From a checkpoint of a small image classifier.
Model: 24-pixel images, arch resnet, norm batchnorm, activation relu, depths [2, 4, 4], widths [64, 128, 256].
Training: muon at rate 0.0049, 19200 steps, held-out accuracy 100%.
Data: trained on fractals drawn by 1,000 iterated function systems, in grey, 295000 training examples, 33.3 epochs.
Rows from block 4 of a small image classifier, named by matrix and row number. Rows with one number belong to one channel. Each number is 128 + 32 x the weight over its row's rms, rounded and kept within 0 to 255. All counts start at 0. Numbers have three digits each.
After each channel's rows are labels from the 100 images, of 14848, where the channel reaches its highest value: "responds to" is what is common among them. Only what is clearly more common there than usual is listed. The data: fractals drawn by 1,000 iterated function systems, in grey. In brackets: how many of the 100.
# convs0: first 3x3 conv (model.blocks.4.convs.0.weight, 128x128x3x3, each kernel summed), inputs 0-63
# convs1: second 3x3 conv (model.blocks.4.convs.1.weight, 128x128x3x3, transposed, each kernel summed), outputs 0-63

convs0.3:129183151124118152113143152100116064163152088132191146113102122115102168119156105109136089130182088117108104148109151121167082112103103192139049077168096129121097145096098091120165158125121074
convs1.3:124058110101110155102113158130141068160074085142170126076132139082175132116099128193137118152123172145112111110109142111190095178121139132114147174100077172158146041140115129153124112097182152
responds to: five maps (57)

convs0.108:123207095079169166177096151109106127143079159154169221132120148134092100118162112130106152099133114154095120077105128146108131148097154137092128094113045127099082154132104110115127096138102106
convs1.108:099109177116081082192096116132106161122106124187133135057113158134120162081206132111137124140091082125140139121105148114123152079155135143107149083152146144137133097159174116118146089111108105
responds to: dense (29)

convs0.101:084055060139110110175119104109134106136181104155161082175114094142123137063055144128134124080136101081139158120113104045080159129092137120094128152061065141134113122098128174131131103125126142
convs1.101:177155148158099082112127156150104116159148150083127129124106125162140143111157143118125195097169127135118140103172178149117182212176104175151138088163115176083094128149169205121129113144110105
responds to: dense (43)

convs0.126:127134073145137202132132037113101190106127106132116085105172088131128115103131112103103129073129126121137141103169089075127167143104153123030192113067083135095122121141110106148084119118117160
convs1.126:121182185127172137115078060144114135192149061169109085146171106128156136139134144081146136171114119084127184163073133154153081099155112159100124071113165122144162132140129087158076099150055132
responds to: dense (35)

convs0.107:169127087174106170111184111074127170131097075118091094128095089158108092081109106114157116130135150108122138126106086095093131119066158072093182176040115083191116071156141113136112138087136212
convs1.107:089091117143122149101165138058166098140130089102111071157077120094110114087101180108181180202127182135079143145174123123124132162108084093109102109095127077067109157114107131184130129107109138
responds to: five maps (52)

convs0.23:109118147111140134067131000126139145121081074127139094162105135149154109144142076139071116090156153167161165114091114125058128139145127119171120109035108148154089160121118129141121143094153147
convs1.23:100159115210085103144120117159114100167169144086143109069148118082105108066075150110158151181113144142085127137106112112088101137149098116097091114111123149157132118199135149105172128099144228
responds to: five maps (49)

convs0.51:149149106168139144150169085140116150152111181149136137127133141135084139172089153128089132086132113142189073098087107152075143206115142088090095198145129132153142160146153202109101133140113101
convs1.51:114113187107096099119048105199121156177115143068099097163087111110173152121174131087081160103113089131176168120121111164178121083125102118143128121179133099063110127060154102128136080137133141
responds to: dark on light (68)

convs0.12:093060096097163128115137132124155152107125135145070105138098102149105141104132142127052117061120102179085107107125109090086143121155142068137083146188196130097100134131128131137118123098142131
convs1.12:102109140105141123190086113132066108137138129129194078107196133093146193094129176105117181119111083153171202148149117095145105143144058106093162138164128144110082109080121126127150091190080087
responds to: dark on light (82)

convs0.42:110143095150175171110127196118115151134120137102181106093155146125122117138098134106067109157083125085151110136081135199089127141179161105057148093101129132080088103103062144144127111097111181
convs1.42:111146147057147135131127108118149083155190122143098095113141162124072139112218086098106161115202087123115095114135100142144057133116130129107127076158075185091098127145100140104189129112174114
responds to: dark on light (69)